From a checkpoint of a small CTC audio transcriber: activation relu, 7700 steps.
Rows from block 7 of a small CTC audio transcriber, named by matrix and row number. Rows with one number belong to one channel. Each number is 500 + 40 x the weight over its row's rms, rounded and kept within 0 to 999. All counts start at 0. Numbers have three digits each.
After each channel's rows are labels from the 100 clips, of 14848, where the channel reaches its highest value: "top examples" is what is common among them. Only what is clearly more common there than usual is listed. The data: single English nouns, adjectives and verbs, spoken by a formant synthesiser in many voices.
# convs0: first width-7 conv (model.blocks.7.convs.0.weight, 160x160x7, each kernel summed), inputs 80-159
# convs1: second width-7 conv (model.blocks.7.convs.1.weight, 160x160x7, transposed, each kernel summed), outputs 80-159

convs0.70:494519519501541531469583527529507474496490529551452487461530483515499453445515471535518511415498491523469475521466458495459625475466495435545475533476442453533525534476482538475484457488575535467538449506486503537457473471483563480460411406
convs1.70:528541542561435488548464499444472509518541525505536486494532532538587500555563516479458548578486507514452475540454527561473443431504566478512486500451548512497500485475514506480503432439452465484467499552517483505514470502548533521441543500
top examples: voice: child-like voice; /ɹ/; /aɪ/; /i/

convs0.4:537475477525498514432487474391497512516557584511431547456432423534507496489542488512481562514488444536579547469461461546474489538557505488548540445525546535522455494460483539493486443509528478548487456529476492510600572443473513501498439588
convs1.4:463472592505408510500566564535579486559498508566524461506475419506515461425505543602475562487530448558492505509508515458514531521516519496478496479523497587471532494516479433462516569473496509564526484474543487497491499553547479565461501497
top examples: /aɪ/

convs0.114:544476457527469468523544453466535456469482490555451491538462508472467487450433501512429538470571482453447478473454469499497447509429502525479491512450465426511457529463571525439484475525481464480530536437497483424541498466537470512494528475
convs1.114:483458531474490533483522500485490506505538515585489505535530456498459496484534493568443450434480461496460484499541561463449509566469430511548484508501497577525500558502439393519536468483476475537489501555473505557477528517536487528451520484
top examples: /ɝ/; white noise; /ɑ/

convs0.43:538532481533497452506521444461507531443553404468476493402474493511405477513394553471518523522527530526448476412459552485481454535531520483445449519506519496529520546451511523511478480524460541498519502506484497442568517506448488534491453503
convs1.43:526507512455569505481501560500491531458547515512508526475491494427465501516503453419460470439475492534550517483480515455490442523474480529540509515490428488562478494508503496511546528590597537549482477462502533507484500490448484446523550466
top examples: /t/; /ʊ/; word: pushed; word: watched

convs0.118:469550512513531500439451449474491478512467473504496498386540438528458493472521478478507459543469520546469569527523493501410550466535516525521417506428537503510466470499450508501507435549501499451535428501546501475537464515512488536414531448
convs1.118:474504462543543462446456439511457469519566481437546504494472527459473437477509429524612531479485496469477545529472469508466455504602505456532500556449461509497464517446469464449506471457511460516515566509538470492522526515512479557470480545
top examples: /p/; /ɪ/; /k/; /tʃ/

convs0.146:476462469522474501549545478448515493523451486514467513538487506462503493551473516542466507504478513463469488573444449450448521478456454529496517533510541505496444490568483454426499443516471471448501464504462456422514402561474520493464509480
convs1.146:480538519483518462418468476489501465553493491518477466487471463515518521479511456454551517512516499483517545556410432512562424445486451498430544518486522496433511452431528492492561426478470556569470496473535453466564494466529473524456549604
top examples: /p/; /ʃ/; /ʊ/; word: pushed

convs0.147:449452575461373444523473462440497467461520480457491564479388523520493512510484483463497456496513524421464452474521494519518478510556471446482508462567553513477507492458513448520476414556413512482505456481523449516545556518395441450471505531
convs1.147:462495507454501534489473482487505579542478534537500540488525497543433429427454504514488462507460502430535496534497483477582455482500561483512532550512461467483521418507461499597570531557526498475504497462477473490498428522585505506489482505
top examples: /i/; voice: child-like voice; /n/; /z/

convs0.110:504492537565454470488478521490538546513509540500487526385448461508505492444586523463504517464531515473557474520508523533512488512531516501454498511577515554485475419481501488542504498555496535467459363486527498525515542466533456439373458504
convs1.110:473546527488527499482462584428535439468443553450496573432475505553528518426570469458458460462471465487486499519531500482430507509511541490479519479437517473476437428537494448512594532475463481424540512495590515516501446471513496456502484488
top examples: /s/; clipping

convs0.149:586465507492439487453611494423538520380470483490515514483455483518499536544441472453533491530548506497494499464559514432535486528472479432456495549491479517497562532540480510522492404525559544548518525574452500493510488487542454515513513505
convs1.149:460493482493553534518516516527484551562581487520478509507534469513529517454499598501508472519513499486528524469528523425555554510503542494525513445546508455519521578525453489614419515524534479461486464463490549478503490494519468486457423496
top examples: /ɑ/; /ɹ/; /ə/; /m/

convs0.144:441482516477487443470532469492435467479495496537498479488522512435467489510517523450443525463532432447537504460497370536490446509479496399493466432512476447489512488519484528524444483491471465480483550510529392481519510494505538497537516523
convs1.144:470538530554526470443568469533431504449503634504504406492498518483556541520446488461508461509516496424456530510494473579475537497513493496444512543474520544490496458532536453503518482399508514498568449505456509468540564435560511493493490522
top examples: clipping

convs0.77:490482492499498532429478479471514504510369495522501467532502474445489478557538470548461507513548475458502523514472534535378451525450538509445514496515533446509496491416564489517444486487493470407512475563424510490478465453509482461520488418
convs1.77:512505478529487491539555520582492528468552520486498487557465409463564458497490387530530529498426472507485520605478480555521484512557511519535514508453500578512481554469455539574488457459477505443472497502541495506467458574502532528457454522
top examples: /tʃ/; /b/; /i/; word: beach

convs0.105:505521466521487501518584514515514536530406490507448496443507469519485439471473490510533517534445442505443469551475501504483502441448537500433475604471531539498495527549493506443526526512511512521485456478486561474473420502449462467473508468
convs1.105:489478467475454527475531471491497550468481520486558494526480429462505487546493546486575504477536492522512430573459520492554517524495539491452486510473460530516526492537455526542526528511513506457514479484503503547511499467556478557440516543
top examples: /aɪ/

convs0.64:520493548501490471575460462442499535505532464461433494434430529537431436483486493474455471436513502493428430518521499498498557480550467494494470499522460466492476484421515520507490441549452517389477375485518468473476507507489471440430480493
convs1.64:497536549472540493442426491532497567484506530441530551492479509500408447438528460495453507554476441424426528476545544473548482489507472468497505506451481537502551518534443514527597456495541480474448476518495502436589424537486541500489493518
top examples: /tʃ/; /ɛ/; word: chair; /ʌ/

convs0.38:470559469463489476544537419549475509489433453476475510489530530494490520563507525527466567579493476476489468545446462528432464457474600472500504490550474528483492588536443520484486512541509543450512508487484500459564434463415493487519469443
convs1.38:482464458493497478464527448539532541469501500469501523531468393500450470430501426517528577479476513508480481534485463558547444503556517508510463531534539499500529431500471480516485496551481449520531466468484564436468540502544465515548408539
top examples: /k/; /aɪ/; word: quiet; word: clock

convs0.152:489529457518518494537611535478389493514466460435503501520453525527435490512430486474470580486442537530461471460484459490464427540449501517515534480512477440525519576445445549519521491482500551395468483477505510440462442428474509532479509480
convs1.152:520492500522595488555492546471426539467504501468537433534510518464427466525571422456459593475449466499452533418480473425475541479476483491572470531503522538533515480513556491481521472579539478472499494490463480487519516474409495472511578496
top examples: /tʃ/; /ɝ/; /ɪ/; /p/

convs0.69:504478499508502430495509437486480504421507500506548478546507492487528481494470538472407530485571465436549462482482438480440477506496464418476507479473472505503545530484500504478514509456536519464512522494489443493493487483467584479522520441
convs1.69:510550496517507445523593508475437496501512590535510462528509520508592547478446402436469461495461505491475473414472481531447535502485494438480528573499493500506509521529521426494497504442484576466539472489475580479544589429555474515489454512
top examples: /l/; /d/; /oʊ/

convs0.135:534437471514521495503442477451517503487484548450477452493489522484499536465550414534417442474463498478560476561422433452415566484526462468548525496521471515431513479483520518491466422468459440442452490498494460451509531595498504509448491489
convs1.135:455503532535517471459495474469505529538459499513532493458527500525488432454526530438520523489570489502529525548522526498451454442480476512425471565516573481503453484416525494488542447491531508520503555481486547543543559588510555549514477565
top examples: /b/

convs0.59:414543532485591480501471585498485489520537473481497543453479502507503495481483487463486477466467463532480538482400520494510515479489480425503470490565484468409493478455476507513546514466566521484503507480483489532467468488427467507513411476
convs1.59:535478519435459486441490472513506549516478514480519516509484500438446528529513400546498443378529466472474448562538477562483539497502424448462476490464442538502546452579431500556521420523516515485506472494497559408462447520535468522468470514
top examples: voice: child-like voice; /æ/

convs0.124:505483483586437439497463443499486472554508480507522480458445509502453490517521513506465506509536496424476493497523464477507441505474456480567443512501448490526516550485485454482508463491451459449552468504511476435488542511435547533462505436
convs1.124:535471482496523465458480477491460460469496499500457508453485529500536457463464508471564526517489511465427569586493574469457434538499509543519543509502472508544506541487494556458543529552532461527550473450476527509532498483405545521697490468
top examples: /ɹ/; /s/; /n/

convs0.61:596552581456575582479442499492503455513443450491484556473484496488489516555466536515553467589454517539472553450494530534456496540561574515520506502513512473522518470507525515538572506591571567545478548501493536536526610468483473538513562502
convs1.61:569434447504448495555546533424514513521484526546501456460496535416490504470416419540528525446548494509501561512527544509541546549458619458491501446488496526513502469607420485525535588518500440439502480517479528458447435553565502456525493493
top examples: /i/; /ʃ/

convs0.85:473422508544475463479413480476479494493413510436484576518492522485422410489529517526482482522519555401470467504420472492422532477544433453509498479500460475497489507477496489521452505466524444456444486485487488511524566481466571563442537459
convs1.85:496559530491532445516446437543558472503419432544510413448520479545514506527500442447504516465494518415527609534517486530547579494500556484482536528517567553516522483489481445466470495429436499442547506531501473511539544510501460521505554483
top examples: /l/; /s/; /æ/

convs0.91:507552514474472571506446492511512515525433544501492539482483482483559528545504497514538521560456506531473505511455487396523551527468583516422512594523535488455496486486482494507593541571593459555512505510495589538521437504505422481508526465
convs1.91:529414457537427519492567542475486481476458528493526475494500482432485537486561466464584518437531472567487478522456518486474519504447608494491518472513528497480450478562501474500499562528494484398552525525531548502461480488603509453454538525
top examples: /ɹ/; thin (high-pass)

convs0.73:500448511515427477469464509519506518414511533513507535533481512467480482460438487442498468530531544426509420450479443443525495426575451460503515521477469491471511464428526508513455556476482409448488524401459520477539516462505531514485523449
convs1.73:476445465481425534547569507505590479510514518527499464532482470527530494549502489523537535496461476515560508439454464541520550484456552469582488482529482531545489523602499490431461490546548464538467515545514477460395485481552434542489477490
top examples: /v/; clipping; /eɪ/

convs0.104:506449469487467493543625472505528438480492466527444498458444448468428494521370535468518512484514525462465474475485439501502495490458493503475443557546440507519554494543527459519426460507508576452506501514453477435488437475462467467513499477
convs1.104:506468483453485498508513503499508531552515520480533477490448470489598524531526517490496521496446506516557528560438469553539421455507503550488514500470488453500446501472491502501537485616508439514530480520498492393463450460563524528425528516
top examples: /ɑ/; /ɹ/; /m/; voice: child-like voice

convs0.89:493455502459509464459484478486451454412533489543492488432478514564480517502553482500433540487592445509525481450467482484508462569524492467548417465516424511521570535436503507490554544456487496546505476460548445476498548484510482584494503516
convs1.89:481526525499499496524483478421561503549422455556484478456506521431493462480423497520464508478443484494491484516523472500453490576557457507543514530528475527483514475454524508505571489484570472563556508487480543439527560468520512566584568472
top examples: /b/; /ɪ/; /g/; word: big

convs0.76:511468520479435517477548566476513491445516503494554468486523452539471478472514499479474551408553496430522414477444520458556459496516490466471449497510483513473504341476493492523493444460511499526519488487471458532429537492538479522508491498
convs1.76:529535556472515487490514582502574506451478481463514551492529469539526522549493524455469508504438510518573541505519488492562504525524477439488458483486516510476481336584518542564506543430465579531523487538504515520486464520546515505483523500
top examples: voice: child-like voice; /d/; /ɹ/; /g/

convs0.134:477417482485411492510473502529484517503481499501529446542498539470491487481456496517462523526509489489500433517457451447517527475514461436507491515480440385488507486473486511510391526463516432417482511504476535434535512448452551452511476444
convs1.134:478431403515479536480519513488531514450488565501536410481517499475583463490484478556501576544435488480469498451378441557487486512478557450521498496433465554533488499564478439475506518551509456491491486507518553474498445499527442481488509539
top examples: /w/; white noise

convs0.86:479506499478524428531514470511448523497443446447454448556487512471441436529490572558432586554467495449485483552503441519367507504450500434535516421523513429510488504523525554530494547512553521450475527524483480460537499467423539542520494408
convs1.86:531515459479572515517493488542539503440500495549517470530494432485540507489434414435507585504491482455412534509467476449576513573501480462494541529514503524545527511536478475543495488506484497514511446473506439418492496487488498505520497536
top examples: reverberation; /k/

convs0.37:496500536551469487491478486509478498454499452492512459515477596491466504480405511497459468481481504485531483455483495464526449484319513463486477476475475488526513586534466431404484555511562514469454522535501514458431373531493583514498538494
convs1.37:458494420511551532456451576541505451466508541523487444509447515521439487426489540553487531516538483459438501567522585451463495526481456512506511492477457545463470573510516440484463439582519537522489439480470430486552488504506483533457471572
top examples: /p/; /ɑ/; word: dropped; word: shop

convs0.53:481442451539447511544510480492612568460574436556496514448509521505465515388528494471428461493539510495504513493435443549524521445546478480450483422501446487522526495537499495544499432441508479476528401475436517527478475502490535452465374523
convs1.53:515528545452426497491484496582451467508503525472493538473519515537504509547450436498397519532478505458438519499494498484524467498515514508458498445536495493583486476493528490452486591497452564482509504519516465504544547536528450479473371523
top examples: /ɑ/; /w/; white noise; /aɪ/

convs0.31:485496496494491527521510492532495424494448420533487408494541524460488429485478455517454463543533509446500438501517497530458427452436495536460498523559488514543498533490543489501484506497444567506498554456502519452453475548406454479535574478
convs1.31:459487412444534459485603601586536497529467476518471476506463461490475484551500500505558504435483502510574496529492512538468562497521538480483506431474522477489516496526448510514464531558539436555492500497562570506495423538445547502506545443
top examples: /t/; /æ/

convs0.7:524499435351474525502578510527503519437478449532537525552556475512496435533422576474474483544425437476517505475506559479520410571487510444489490522470478379481529468478485494549521482463527537483487504521427509509470544388486521513525476475
convs1.7:471483501505544513506520511486494493492503514541489486516528489459497547487409486447500516534432493474506537435475465471497452462476461492516526537531544570550506498554527504520459582503445485503517460540464505530516473516516454466471423461
top examples: /aʊ/

convs0.79:505492508487510443475520485447393382464481454477420504449480432492445455487479504440461505475531511476516489552524564511439458514410511488430509489579477480533527503453467497496543537484475485531478567556579436525551462530445405448516551524
convs1.79:496584392414536387460562530454447532503451520452525466544460533487477524569496441467497512530509525507517482541489418559464492492558452477481550449473522512512481490493502503457528492549571452476513485467516442420547553438454507491504514535
top examples: /t/; /p/; /s/; /ɑ/

convs0.54:486495504525458466476507486439449517466492495359478504397407473546444463460457506523499454526516544475543442439494515509491470435475491484477463476520447505532482483416524494479515490499505491402462474472534470416498429471514498495469583495
convs1.54:508484522504574488488482448478529437545546524483553496482458523509473476486584489477492502562462505484463507476464538466482544409458584472525555433535514523463514541606504479466532445485563466469490509506533443503526543471432537463549466562
top examples: /s/; /eɪ/; /ɔ/; /h/

convs0.106:559448473480501508570387542496519415470554394543478466431525534524470499516514497469463501506540457462502484456472485483529530541470437517497479520507526484511503461494446506483521404458543582521543504489508534505524518499562489525519447438
convs1.106:508533524485516515496519469465533497485442498538456451465524475569400528521555547519522499588444502470562556414505407554557430488502482509499499502491494516506536400546528500474521543509425483496537483455521498450516513580575450471524498444
top examples: voice: child-like voice; /oʊ/

convs0.117:474435512548454485436478485486348487533400517373509490536439551487461519498490534481506507470488545520474525504507536547546461567554446458559520477459488491459477536473494514493476499469465441499414485527600445491530509543535473501429561520
convs1.117:484516553449518452563532474544419494495466509445513533497473492536539461577510513515435552451511511497441467578487519516483551561539520488455516435511534471593474521555491503500506487457548530511593510474507484531445501498495406431498536546
top examples: /k/; /l/; /s/; /u/

convs0.55:531506479534455478505421485518463483473485509493534514498506520454467532529452422477525493413586507482495505476504479505545426511523554574526499534501468529486502534461514477532523528570487465561505508484515484470552479525609491546492540516
convs1.55:605525569439444521499574491499528457512480464481482496546502519470446524508496422482545484472465527497503496526481514566494532531436380606492513477480463483527437421491475453556524418415457529517468494528520497542467536494525478409517435488
top examples: /ɝ/; voice: low voice

convs0.80:440498525545527489448443485474516498504450522452408415464436515487501487504536470489454424490498535505506469533466420495366488465452490472556472507562514497487527552481493465513475496500463475477485459504464473503472485507489522546472568415
convs1.80:453497530534502478469485470516534565535446446484504486493497479529490399494518411449590508489499510448531505549482540529491454524528477468505535535482551468479523523489442567507597454455490476448477532465524525504537457482499511558486438514
top examples: /b/; /l/; /æ/; word: black

convs0.136:482483522536457512528467500519544558542535464536551450466493491515497531496541476490443501498531457485485462570531478472522519550471529496469457514485513446444456518537483485514544476563446493487540395488485492462560509479469484447460414445
convs1.136:513474409498530452442470490498476478496533477402482602463527536440517544475526393454571509549470474510425566538461449563472464499556534556423543483515512568487513470488501493475525494503496488485578527494538514450556478484473541500509477519
top examples: /k/; /aɪ/; word: quiet; word: clock

convs0.62:439432469480525474494458484461447478427457484517459498534515546480515525535494489510461489475537489488522487487462436520480433533462488412435481455498511488470516491499432519486508494477481475496480514530450464445522528499467504441504467531
convs1.62:475518501480529512499512562459477517532509533497452413526458444568568585458526475491503436599515503445457525448523479499457500484546542519473546520497550493518539506511533450482507465455483562527528424496444493531567524410532496525561489532
top examples: clipping; white noise

convs0.93:502440502551395448496517510485487479481497500435475475469428491502447493489509498458498508518530498461460394500383483529506471464508455458519492499513418468518509500425518499507500498452481411384482495424520514424502510472495490519471537459
convs1.93:465388492463445495518509474477540494502531473497520444487493513504555424520499557474584524534536533526490562512484528473487484465518589556492513499544508531505502505592526548389511479554556432454530457547448473494502519479493522512566533501
top examples: pink noise; white noise

convs0.58:461495483497520464531457423477488518491443445505450455470490504501428421492472408532454467479472494396499523532517488486390566492505498474569512512503516475521487471536514510489449470477458497471514430487479414529450491518454566520472503450
convs1.58:492533476524545458515492383545454460454493485511493426471496557517525451494424485442534524514488501404446601527459477473486496556533486443480526516507498495453532480502474492464480463495514515543465487481492435467553537490494492514513459591
top examples: pink noise

convs0.33:470463562536517511468484534459438485449603505521490473491505490525480501511497525476453500434511509522491528470428556538488496546476480458506524479578526535454487483416475526535532483444491451527518489461539481518497491518507489527502368489
convs1.33:517586620447537469483503494460525542488502466494467510521507450504438500507539440499451450396496425472535492502526477458507556535497396468490489507530412537565515446517546539566511476379443534484518487444578525511525465511519436493490475510
top examples: voice: child-like voice; /ɪ/; /n/; clipping

convs0.109:517494495516514518527545541527496546502486480534484432422536467517464499518461470475522470473461542538501553537505483485564532502457451539502483535445475511507543552499513448444499442465483526473504380463471500502489479548451521471449472480
convs1.109:468495448518566587476487462503498400526474485468519531460480525494519462533542506532598503526457485503470491565472486542458493554460484491487490477458457493520466556488556438508547471504490530540527550455515449491545514481492472549510495534
top examples: /tʃ/; /ɝ/; /i/; /ʃ/

convs0.90:517480496452460521532507513496563504454512417542512440468469504465448495531335509449457484514437465510481521496474517483505516557484546480499510565507520499442493518517482457522476447507499535439529505491378496438517481440444458475552387485
convs1.90:494434483441507527541507552546451534488520535526497528464452443519489505470431467426474467559454496471503577471472439520499402462496518505506495498454547465498488513527519516477513521576451448482545462508415483514500471566485447441480421479
top examples: /aʊ/; voice: low voice

convs0.63:506550528547497502529566472487488506466515537564535491549523541465525481544478460542500516477537434514526520499524529554479563508505504488498542505461501501551445541508526540490489498462415483474536570550479464522454488422413480532566524568
convs1.63:556440481480475489478487538530474468534526472486494498461566523440444510490541502524537429488536482502441548415497533525497542481476511591483387505451496514529542555500520437532514478527536518540544525545443514432454563589551497530462461435
top examples: /tʃ/; /p/

convs0.139:498441544536425450467468475455484532563482570445492515405477508488501482432554492462522442475473518400511506529509502514524511525552454468518454424493461524498471489484516501496483514480459470470454417546539444484497490479457571498374544492
convs1.139:518526473532504389534473468549510381491531533471543493413496564494527456503489480538502535511497505476475590593451542550442525486479512470480541492505491488512481503505548500478554504513509367497537540495521477482526519509456452480530522572
top examples: /m/

convs0.138:438475510537441499441472435444492508477516563417500494500472477501565503471487504518491487506542507459529500461533455503525470463581401454498531507505445554494523478468506556499502454475470437413427510455564476460516506444460548452443610488
convs1.138:508478470507530516553569473475465462548508502455510520444458494495543514499489550450557471542479454532555534527446495570482568357475561523529493487514528498500460510578529464485517487507559465524537490466506519442496592455503454508482468551
top examples: /z/; /oʊ/; /f/; /tʃ/

convs0.102:399434544522455467501539536488510524482503494442517485535406522459501516514487505531490527520531426486564452491497508484537556442481500471490487474496468380544514424501518469504451627448497446465465508484485492468505540421466561484500569477
convs1.102:560536434458497500513438512489533500494442539506536421469453482515499565525515481495538569582488470507449516522424495509511633533454582478507458448490465557438545496625465451479496444508487463546527517491483494521462488502508469461465505543
top examples: /w/; /t/; /ɑ/; word: watched

convs0.75:452510506508547488498555536480552520499525514531495549453496426482468561474486448436547492436489474498519513508546469451567467566487520496467464500502451413490517456465451496496444490486447513520537376526513496513488488464551485485455463459
convs1.75:477477500464517558487500536500504457497482525469501551511474468553556539435545496500488544501471469498499528518519549482456500551429522507472477461531533537531420493605541462487526502505521514461490519524532491456473371470479468559490406509
top examples: /ɝ/; voice: child-like voice; /i/; /tʃ/

convs0.11:531452402481473549513550531520487498498500439515516394453521533494511496529444532473470488501488480554495539463456472528546466487451478498431449516464466492531524596528479500388513568396502484506496547517527547462469384481416440486526490531
convs1.11:493532408453455511512496618473461529491461562494494510476455533538514546438440513506494481478419491530485507447549504430460460504461531527503496503515529489498501561531477492569420605538517488489495509502478553494505485514550498477469501463
top examples: /aɪ/; /ʃ/; /tʃ/; word: child

convs0.115:441503529431503440486447543473500485457542477512497516539544418478471468510477540487461548415502513472513528487442530513407457517504497467494501423535505498517496419423521606497504555505415508517539523510459398488480542512532477542542404495
convs1.115:480529496528554474525577548477448513420485544543483423516540481478566557544453483433458454502499524444470520544568456477536501488470455455487493523480465486545422386501503551572510561474498474462499463490463515538471516489465529471540496451
top examples: voice: child-like voice; /n/; clipping; /æ/

convs0.20:516494495481440556483529526529498436477478422581533540406551518480480482497488523482485599485504513468448484461443450493512505547372521485517462515450429503449480494445505519507507449557514546491538500471514483528552439411553502513483484458
convs1.20:558462493490380518491493506479520599487432557516520495499455451503542515555462458472533552484455513542555502564494503566522433515574502541564506575531533506531467401511471539523476542528478459550490485523492495528438454495597478489497498468
top examples: /s/; /aʊ/; /eɪ/

convs0.25:517518508512509470493444465483462497546563481491524466496453519540385486472504558503468520541468497492497462503445473479478492518470521422426485437422453416448467507518482498489480525504527483524453533493526493475502568485427511426484478435
convs1.25:586495512497551517477531513456479468483435544516504478429498552386457555482595443433523460419495448508510509518487438438486512510497492443480514530463489572519514500547501469521549518526520569562514497559536531532547461528460490524462536568
top examples: /k/; white noise; /u/; pink noise

convs0.120:560472507477570546495407489511569497505493444549503549474530430546564497526519496496476500387564519480484494495512552503536509521530513524547491556501510549445519471435547535530543558497499517524526504522500516489511576473564441555467432459
convs1.120:600457452477469494552524548532521517491472511564530472505484476477439585485470493503581564471409475513538571509538534529528509546461548517520520454454485518484482434549475471527569555527441442500484460525482477490468485520577525465508458467
top examples: /ɝ/; /g/; /l/; word: girl

convs0.44:483405523580426400472482482477503505521424498469463547493506505501445425511534485527532554493463511437511455530421513493449521523552472439499477438506476551437476509508496560510496487464446509491521512512458432469462516545486509584476524463
convs1.44:509507494495486460547569456498508406517496528560486399439491462500543473465525442492489500500559520461524515558472504586506528542508496461393507538516586473470450486505519480484563512490423469495539555525539542511536520538481531511544512543
top examples: /l/

convs0.140:505478448522437509481529478487461452507418460529403556410459467549499454493485497425536503496514495499422504484446538497403515511569505497497437547519411579478520473514499481477499476472560556460455497457496513426525533494523463514467495425
convs1.140:502553562475538543518493443418473493525430575528464465481496454492478461536552509491465511542488532445529472581475409546502469528615503464526513489472502526570485471495517460446533496461496486519502481506497490534527576497483482484476519488
top examples: /ɑ/

convs0.153:519487505519515471492529504463416470510527504441472508485448505519489521506434470500507566312513460440498497482524586529474540507449492472517471522458418416502504527480456551526482480484471510442497565468528424471489491469548529477542502467
convs1.153:469544481527528439523520469480455549516457534523516433578529511450544490535480483484492456487486482459462546463569510491515583559493453425468520526458454574480504463501458458469577543459570426419486480488465470429505510481521410436425568564
top examples: /aɪ/

convs0.87:541494461491499486520517545498534520416452468473509463455537541467453464539406537466454486507490486467539517448477510449443451480449549468465479575469457493490468495519474501516455519528531515467495543504423494501541478435515523524519456402
convs1.87:533542440461436458556603549458539529484495506551476456573440449530559475503432496395547440466528477569528541416499450511528475534458468507603498523486492482508491490488502496541470581566458530458494472466463522442436511513494469527531542446
top examples: /ɝ/; /f/

convs0.47:484485490489497481491518506400488492474439488509444544497436501539460479503450511484474527457473494447445494501419453441419568522504500416547426538497507502485476471526500463519499485482519511481498511439462448492570555462465541549505495434
convs1.47:583582564518495463561532482446502555459411529561512446512465485514561463546419493424460494544505475472502484510437467514544462514534469480531485463459466506511461398513502516485594467451513492483474487489455418520454443530503467519515540545
top examples: /p/; /tʃ/; /ɪ/; /aɪ/

convs0.94:507493430501528500484538509478524526494523427530502489541546482473400502489490512479461553413534519486509411474455475497486436508460551452448507433451508460511496505487520554475465492458514449477528472472447486454410497517470542464492381467
convs1.94:523446444512527532488490509588520424486596533496495523451500543564492545466466457502459491487441484475421587477607550490490495489471571470481504547493503480515512478550523489453473544555448528507529511494511472511542483435451547541520412505
top examples: /p/; /h/

convs0.116:478525507541452415494398447496553534497543459548487506471524497478456493500505435532460475467529445426483514517459449480524531549518552451452508537485482400417495506521542491501551474588470524523515430499484471475513508479452521476448446517
convs1.116:498416510432521523414455501531454510458475515511448562528526515485370522504431409466514521502500454477460584544513478478549456508518550475531539472479513548594582455543465510508593520548494463543543495486510441416496469511483498443523489473
top examples: /l/; /ɑ/; word: clock; /u/

convs0.99:482516530539493507405424542453523431485465545509483531475512511534491540482514521506554547430468489459468514473440490469507477567475548459462483567470494477465479523576489549506508453503527483464529524548483493530500551488425499474498514471
convs1.99:492508466433443437562526499555436501476505560514537480484512494416548488587491434521493558464531518520402465606524481515489506487577496478487512442483522542486485446540559507528481487523570478449578503503538485542459493515511482513455509538
top examples: voice: child-like voice; /i/; /ɹ/; /g/

convs0.18:493461434572460433484506452477483499474507524474520564506421513480464532438493458456527479437494559447490515454442520463484507429488439427534465556481490469470469592471487458482460485491465447460498515516480411445490471498476556594511482431
convs1.18:508481504558488371471515462456536450498517514603525421417551594529571418533522460512556526480498537483479625529483570532475481585477543449547514508519531480512500534516508514444521520519492462459493510513489526488504526524544462492543524544
top examples: clipping

convs0.17:524452530477472517534549539450568494355524462486540491499461530516429497479424423428491463459443562485534536458519434534489501470433506454480491590512525526553491532503478476502471477480502482427533480484337464511456492482480498498509458475
convs1.17:528499513467524489505510462516406536488537563443560578529500515490505505531466555480460472500513496497490483478510495459481573503512521451518463451533517484532510561567510553532407466534570558478465445509458433561523495584473467536478480502
top examples: /s/; muffled (low-pass); pink noise; /eɪ/

convs0.65:529493457508509509510600475485562522477520530484536431489491442502541444487429532527502499470470535511566498532506469451460568493498511509487453621544591553553502480521526411548523478492507475423521492533394520471495568472518512523536507465
convs1.65:530451493486511512551573529514493545511453463479591502521475498556554501510576490465594549481452535541523473439445494585484479505549552450531507449486489446513457481478506459484524509506502509509538548517503486433513465493609482534535522489
top examples: /z/; /v/